{"model": "image classifier", "dataset": "rendered landscapes of hills, water and sky", "train_examples": 36250, "image_size": 32, "crop_scale_min": 0.8, "horizontal_flip": false, "targets": ["water"], "num_classes": 2, "arch": "convformer", "norm": "layernorm", "norm_position": "pre", "hidden_act": "quick_gelu", "mlp_ratio": 3, "parallel_block": false, "inner_norm": false, "drop_path": 0.15, "patch_size": [2, 2], "depths": [3, 6, 6], "widths": [96, 192, 384], "kernel_size": 3, "mixing": "mixup", "label_smoothing": 0.1, "loss": "cross_entropy", "init": "trunc_normal_002", "residual_init": "none", "optimizer": "soap", "beta2": 0.95, "learning_rate": 0.0026, "beta1": 0.95, "shampoo_beta": 0.95, "eps": 1e-08, "precondition_frequency": 20, "max_precond_dim": 1024, "one_sided": true, "adamw_lr_other_params": 0.0021, "max_grad_norm": 0.5, "ema_decay": 0.99, "sam_rho": 0.05, "max_steps": 6200, "batch_size": 64, "epochs": 10.9, "lr_schedule": "linear", "final_lr_fraction": 0.05, "warmup_steps": 1240, "weight_decay": 0.1, "adamw_weight_decay_other_params": 0.01}
Rows from block 4 of a small image classifier, named by matrix and row number. Rows with one number belong to one neuron. Each number is 128 + 32 x the weight over its row's rms, rounded and kept within 0 to 255. All counts start at 0. Numbers have three digits each.
After each neuron's rows are labels from the 100 images, of 14976, where the neuron reaches its highest value: "responds to" is what is common among them; "peak on" is the class under the peak. Only what is clearly more common there than usual is listed. The data: rendered landscapes of hills, water and sky.
# fc1: MLP up (model.blocks.4.mlp.fc1.weight, 576x192), inputs 0-191
# fc2: MLP down (model.blocks.4.mlp.fc2.weight, 192x576, transposed), outputs 0-191

fc1.468:144168146121151150097166103108175101105142081126072081122130098165129135152128125160145114148145133153145225154168135158104152113163090125078122183100077152120120122067096125073150078180199149158190188145139155109084054110159139165153097118161129112178156097136143109067146148129143086112138139088075100089104106202124108113163131125079155142120121089124167161137102128152099125121135112044075137180138113081087165134103144137165067148084124122158113193098099097110135146120153138084093148191117092142155150119155165128096154190130125133150119117190146139110112057122120163104
fc2.468:183162150145082166131129134082094099135110103167092144110086098148120137030051179178084108144144146130143158098145138168170150166120147155125172151153103119107176100145145147083097158106129137096152114081178152102160151128132139167180096159046141086129086067131110091140083141068073163158141181097180129121176085078116160145129095124142095122090163159125136100140116120097180128172117124143131156112104121134140112054157091132091134137146112113105115132178129119230108152176102147145116144109169148130142157155050108115146152089058135133094176089118090122177138126102162124109
responds to: noon; water; desert dunes
peak on: water

fc1.283:151193126152140134138160097119198076153097138131114051121116085163128118129115123153172132102150120151163206148173144123137115096173100146107124175109091166124102122068145092098137107173183137127188179126119155085082014130151119131169076125124118095154160075123168128050131152104132090114111152100086081088113127173103132089134147121101152145120154103086211147120117111148111128122104093103081103166171128074118155121106151188195136150099123122142108174091128083141153156102138156136121146180124136110167124101154161096100174176152152128142070079173142147101111073102088123113
fc2.283:154141122056096175098174148121115106086115097161087098165099108168139135056075134175078111164150183077123150099141156186148166174147174170103178208160130090124193117127109155095103146111159144097117116088188143135154142132108122137175101170062141058176110108133073095139065121078090165156145161129198103095166078089107084139144093138112105139091132117159087124141113100107159121105110130108119124139089084147098112082172099148084178120149144132106128130147114166175096120188114118129126117125138116137126169128109141115133171108066141137049144064092128128154116112105173107104
responds to: noon
peak on: water

fc1.54:157179134090072118171119157135164138089081113099102021076155131133150059108158158123157115144159141159150187096112135108126103142185076131117143152096083152149148111098103061106098119191169127144169188137157156133115061115170118159116115139106110135103147077091112161056156175110184146091125123135095050097089091124177115162148148174071171126131161161070153120162150102156177129083120118096083125163124149134118137119116134167120090093087114108133160169123134136116171127138142111100112143168110164124150114129145156084091140103159199087109081080102145162116091094119068154114
fc2.54:215152144144084091088120149144149122147095133147142093212060140143156126056101147154128117156174180063154169104185154166176145185040156156123152162167131124128089115153163114095127113139148158112168120102154161155134157093077132153193146149125191102118104138104112044166050120143120220151128193103141111105142083090109109123165128154114092096123132102137128100148142112118168128143113140117139145168071112151118120136142100118077089113130125115122167140143100143183069183126091121144173145131138086123140177149106125098168172128140101184105168116123083150150119097102111155119
responds to: noon; water
peak on: water

fc1.16:094144150092123170142113147106090089137119142131114075123171150103077151141115139103134109124142128078142128076188097129156163131218105091192098190098083121079177127113111103117117086144118128066194125158107196120136172117050086124155139124128111142119122129085170113113155149099169106096059108088099198074095106139122128182113114178129045107078076156114134158180097124104110120130116060105156110068125068097107064129118181111091172128115124100118120114173160064136122099103173096114087109144172123112171149156149093121097137121128147107117115140184123144109108097129147133093
fc2.16:130094129137097147180136126131144113100104139159152143110199133121136123198096124091112135141127114102115156109112157177116066141037107117125033175110112102125132067137072097091066149100132137124139135091144125124116133169172142116188062101092130104119167159182167133180070128150135117108134088152100123075146135114151163104127080083163151085092104145149129119113165195130127025148116107122117074121106067123111088140114126157149161131088085126176105095081118089122060181144123130145164111125115128133092136125084087169173153150130115181173065146149160097120102104090114173168
responds to: dark volcanic rock
peak on: steep ground

fc1.330:142163130150150104188180106142156140138143190130170116103124110167144148149176157095120138125117114078106126176125105141135110121178063127118124190130080092087125112122170079119135110189121109111170180149088102149072101134109147087111084141155080125118153139130185174073106143092151150080178135134122155110121130155156153049103148117105136148136075174154160192106180125093112061098098096102116072119183158132098150140140053136130122152059079136117093137075170089074085132141088116191190109180119100111098128130130131108134150107141135134083146078202131117120077092158090125121
fc2.330:125171201049084103112192155149116137115086102165154175132150139132105165153108157200118127182095127145135121097129082173169181156051172127109199136158185141148106101144086130195104123118134151066144139087137101134161072115135103091174156095127082133153164108077108107194050094114103136189092109112151128116168073104108128159102130114113098153093109095093129149100119118086129125102100121159087117129105128098128133172158100131110154088155117093103132121164161096120084150113133117090123065121117142127130106172102147102155095067151106114111103117071120089149144123030132093162
responds to: water; overcast; purple alien crags
peak on: steep ground

fc1.77:132168127123131129186105115116149063126125129141145142122160139095068162122089170098090131114146154065142097091173113104170101117159116126166079226101142108093161093131126133086139091172121117118193148139101179138108166106051122143097132132126148174101092134080151127148120134120165071080028105104079211054119149119130158190139125150106057144076093174096147121156130149095132132158123085110146108040148103117082046128137130147099145122104140105092089168157166057119102147106143100151107136172147154118168162159121117143111180138147147129162115131141113118118105102125141107121
fc2.77:088153107136160145151132125098163181133137142123117108103142119070151110188136100122133106132123126158145204070106163145121096142070093098160069125106110179109101138079117085101122136065126114128119141115159121128104127173149132128170132106106161103126137124188149108204106175157128112125155045144125163142169128122124147114119109114214122119101145169225093133133163165097158067153128131184146135127160075128099063172083143146129194138070179120169139093148155034161153145135105115128179149084149143108074154111115129124203154122155178140144099128130143134136149123097126203167
responds to: dark volcanic rock; sunset; sun or moon in view
peak on: steep ground

fc1.187:113072109114066154141167149112088118084119117177186143138091093163099134116132187154174135005157186081168133128102136180132161188195127139157168075120117172078139050150119108144091134099097108108148100124097097131167114093100103148161135150097152106169150139131154116102164126138101156116150222117134158117148153181133110026160061136160122063082144145118127129142143155140115148153095143136098165119088160145105168115130092145153161115085129120109107126095175146176091159135113111100169153138146170099109137123122087135164133111134151184103185157138148138117118106096114186135
fc2.187:117168158150128112137146125122121175148098167152095171155100134154111131141155133123115148103118157086145150145159153141194140140000138134152193161155147076131114079134118123130148068090107166093186080105137126118063154148185138107167177086122136182136168095120165086119093120122096206159145108133082142125140099085154169140120107178143145144198138141148162100144138110113123090156089181114128111156093125135104110153172156116115117118135152124156157115148092112157121131153126153127127092153129119175182086113167161154157081133155122144130138136089160196143167125168177142106
responds to: noon; terraced slopes
peak on: gentle ground

fc1.564:185176118124119141095113172127160147124121131134138016097164105129108062137150163161155138114168119176147194105146080113141116128189081147126125145085096173131082102036127051061139094196180136097168121121116150085131049102152172121173075154124124136168151078084137108064122123118187106057141143137084105089095088164116120118162106167091158172114147113114168130134143125122096133129113112104097103186130138113093102085113146171184080111103163134158127134106113125105114114120145121110127120194108130114134130090172171104126152131147136095142097073150108158118108089104088149139
fc2.564:125198131122113151086131141155171091114086070154111102174055117170139148027088102171101136153101135067130200075128187148190145193085143178094180165166110105117170121110181162103116115145115188109138135114204118151125102124134101154183071177071174103140102127094097113145109154109092150115133144087165093113155053080173148131143150132121102113105154154139104062119100116106167143108088131108100138134090129139125127085156083124098161059117150102101128147148104145163124160161123121149156137150158098141148151141115125133120160105125133184069190117121125114161123097082132151106
responds to: noon
peak on: water

fc1.539:093167155107136163131062146090114109153126138122118075119161145104106161150129149089123135109131139097155119072173102128169161145235106101152077193087077151075158139086101101118121080099143144105186158167103201130125184118052113133140138139137095131126115136079188127124121154096200105129083118093095180118129112139161139180123112154141079111062060172113118138148110122103114086132121091094150112085142081103104042146124161109116156157114125095118111139191136070123122115109164094149062108138173129140163135140153075100058139142175118107126111114170111164105102100125159109094
fc2.539:146086130119091138184167117122126126088072126172154152105199117085140093175081090089119170156141134086102146149103131155130102128052103102123046173121114112131125091134076096108082115135111128125110121089173130130093127143177143116203068086092119114146190181199160116139086107152128126108130094147114121072143147130144152099128094087157159089112098135152140102121175185127119023126080096147122104126124059116086094157126129161151136129110087126165112106096102085102063202128125120144181125126133133143079110153083101166169163129146097159159081125141150090139137103083124180169
responds to: dark volcanic rock
peak on: steep ground

fc1.249:146107108116107177130126127150153084110109114159088069115133154164120082164168152110104095122184128173145159161158081084099088121143060116123158139139043145148110172115063036098129089131178131110163195122116122085174079166152114107104087097089137117092147073140137133074091168140181085108132136155092116148088127154148160153158124150066160110145168099122140082224133105144093125135147125100161142148119077115087111158114101172120129106099124105139154157066128090105153125131074130078117140148124116117130135104194094112132176064179139130096080077135096111113117059109106154119
fc2.249:188168146180094122050137158150136141179118109193102075128086108149127142099134128149210120127122154092139195121172136198154149151028096169122169148144142120141074165127167160135096110133136154133173095094116125144130082120125125138178153160135158094116133086152080110143093157147074129115167145143162052080116116108110155124100131132143098144111153039138108117111144130111179141141164106128155086191097123156163181099104066143121113132090148086172209116125168141137117111139079097143110111159129152080081149146178141086153141088127098172139193130164132109142163127107094159110
responds to: noon
peak on: sky

fc1.202:143146123121114131088154111154121127060060155163129106167137093117113136149130127124134115112130144079156107095222161094152130143163129147182133076091160132162127146090138105129132126079082161066164161108149150162163041112128090133122157166053109111154193055117117099128183105181153197135101057194159132125157091151122087152147071158110137147124162154140165128083147122121153146128116123132100125177087121132067141124143118083168087191139131106147086178102109106089106088105074146135117085108110102092105112151148183105165191137131136135147101154104084179097063136139127099160
fc2.202:077131117100123075155155175091117095084125143176190174135059096134174146114135087077171169167135117110085127159070143123136172161191107109156064103149122072128149104088130172177146130148146200137137139155179089111133168096112151124142119095118097139135144190101126168190109112129069141190053115169144134141103130114161099118187132136120202065104100099157168168092174080152122123137061121127158086175199075123100136150120102095141117069125156113134056122150095116123129122177127165128156145121132097114154138105132121149088158106120130109092112186126103120155089121142128130124
responds to: water
peak on: water

fc1.278:130106122125112187138090137140159094149107128121132149098101086184122061063164179116129088099127068129126115131125136098128122171139143095189105143116065072126106115134136110114111113145105078116184126208156130142132170079083167106122096106111077125103150129203140195101182122117136094110152185096104180061185065059152175134181122145090118146075095142088157185174135105145140126167132066117127135116083203093100106168162105134112104122054124147107096102139153096088143134159193122116114151099113141152069140151106069144120106105114126125143129127129150151087121150121167144145
fc2.278:132199173087114085116151178096179134116103128158152155149079098166123122099096167129153150167136129111119170159171114096166118162154103200116100116130091096153170105114083141121098108131163164144134195094155087076138085095151129075115097160144146124117082094096086180147039078146027122171186122160178102110075132119108138099175046111099182154106162149211163148120116140153109175105124112109104144162134172111128095159131127099094130079185111145137098119151144163174137170106084156087138151145168092137133132135149160172109171104136152114149111151090119099149146136163118132111
responds to: dark volcanic rock
peak on: steep ground

fc1.433:148145131151081138105089141117160107095148124182143138113131146175138118134145170158151107138145124065174124075172153130190161160134128113202145130115133126122238052152102161185140142145123138144141105134089134084170170116086150070137100166106163121139127145141099146099202134130074106113168172109172113119170118126110099095126083088117127119080115129114122113087130152145068156159118115160123099116153217150086116117184117105127202074104136134127151088090156192124151147114111152116187155104150092135099119122051065116150180133129125174141185138137143133112129209139159185127
fc2.433:132205110158135086144206222114133091083104149111093159123125137169080096098160136119133097135126145178145163128148166119207124124073115184115189160134128095130195080174132037157115156129111168147169185081135121149136155097152122135118135139163120125124068110101182129078064098165124191117129145131104119135130101107123156137176104165106120136135174117140132177134125151142163130117131114105142143139150162076105078144098139126039142128123080102125067120179145134154160161107072113153099138136123108114148204073120142182118152096138117106157072157087147159111092172109139140107
responds to: green hills; noon
peak on: gentle ground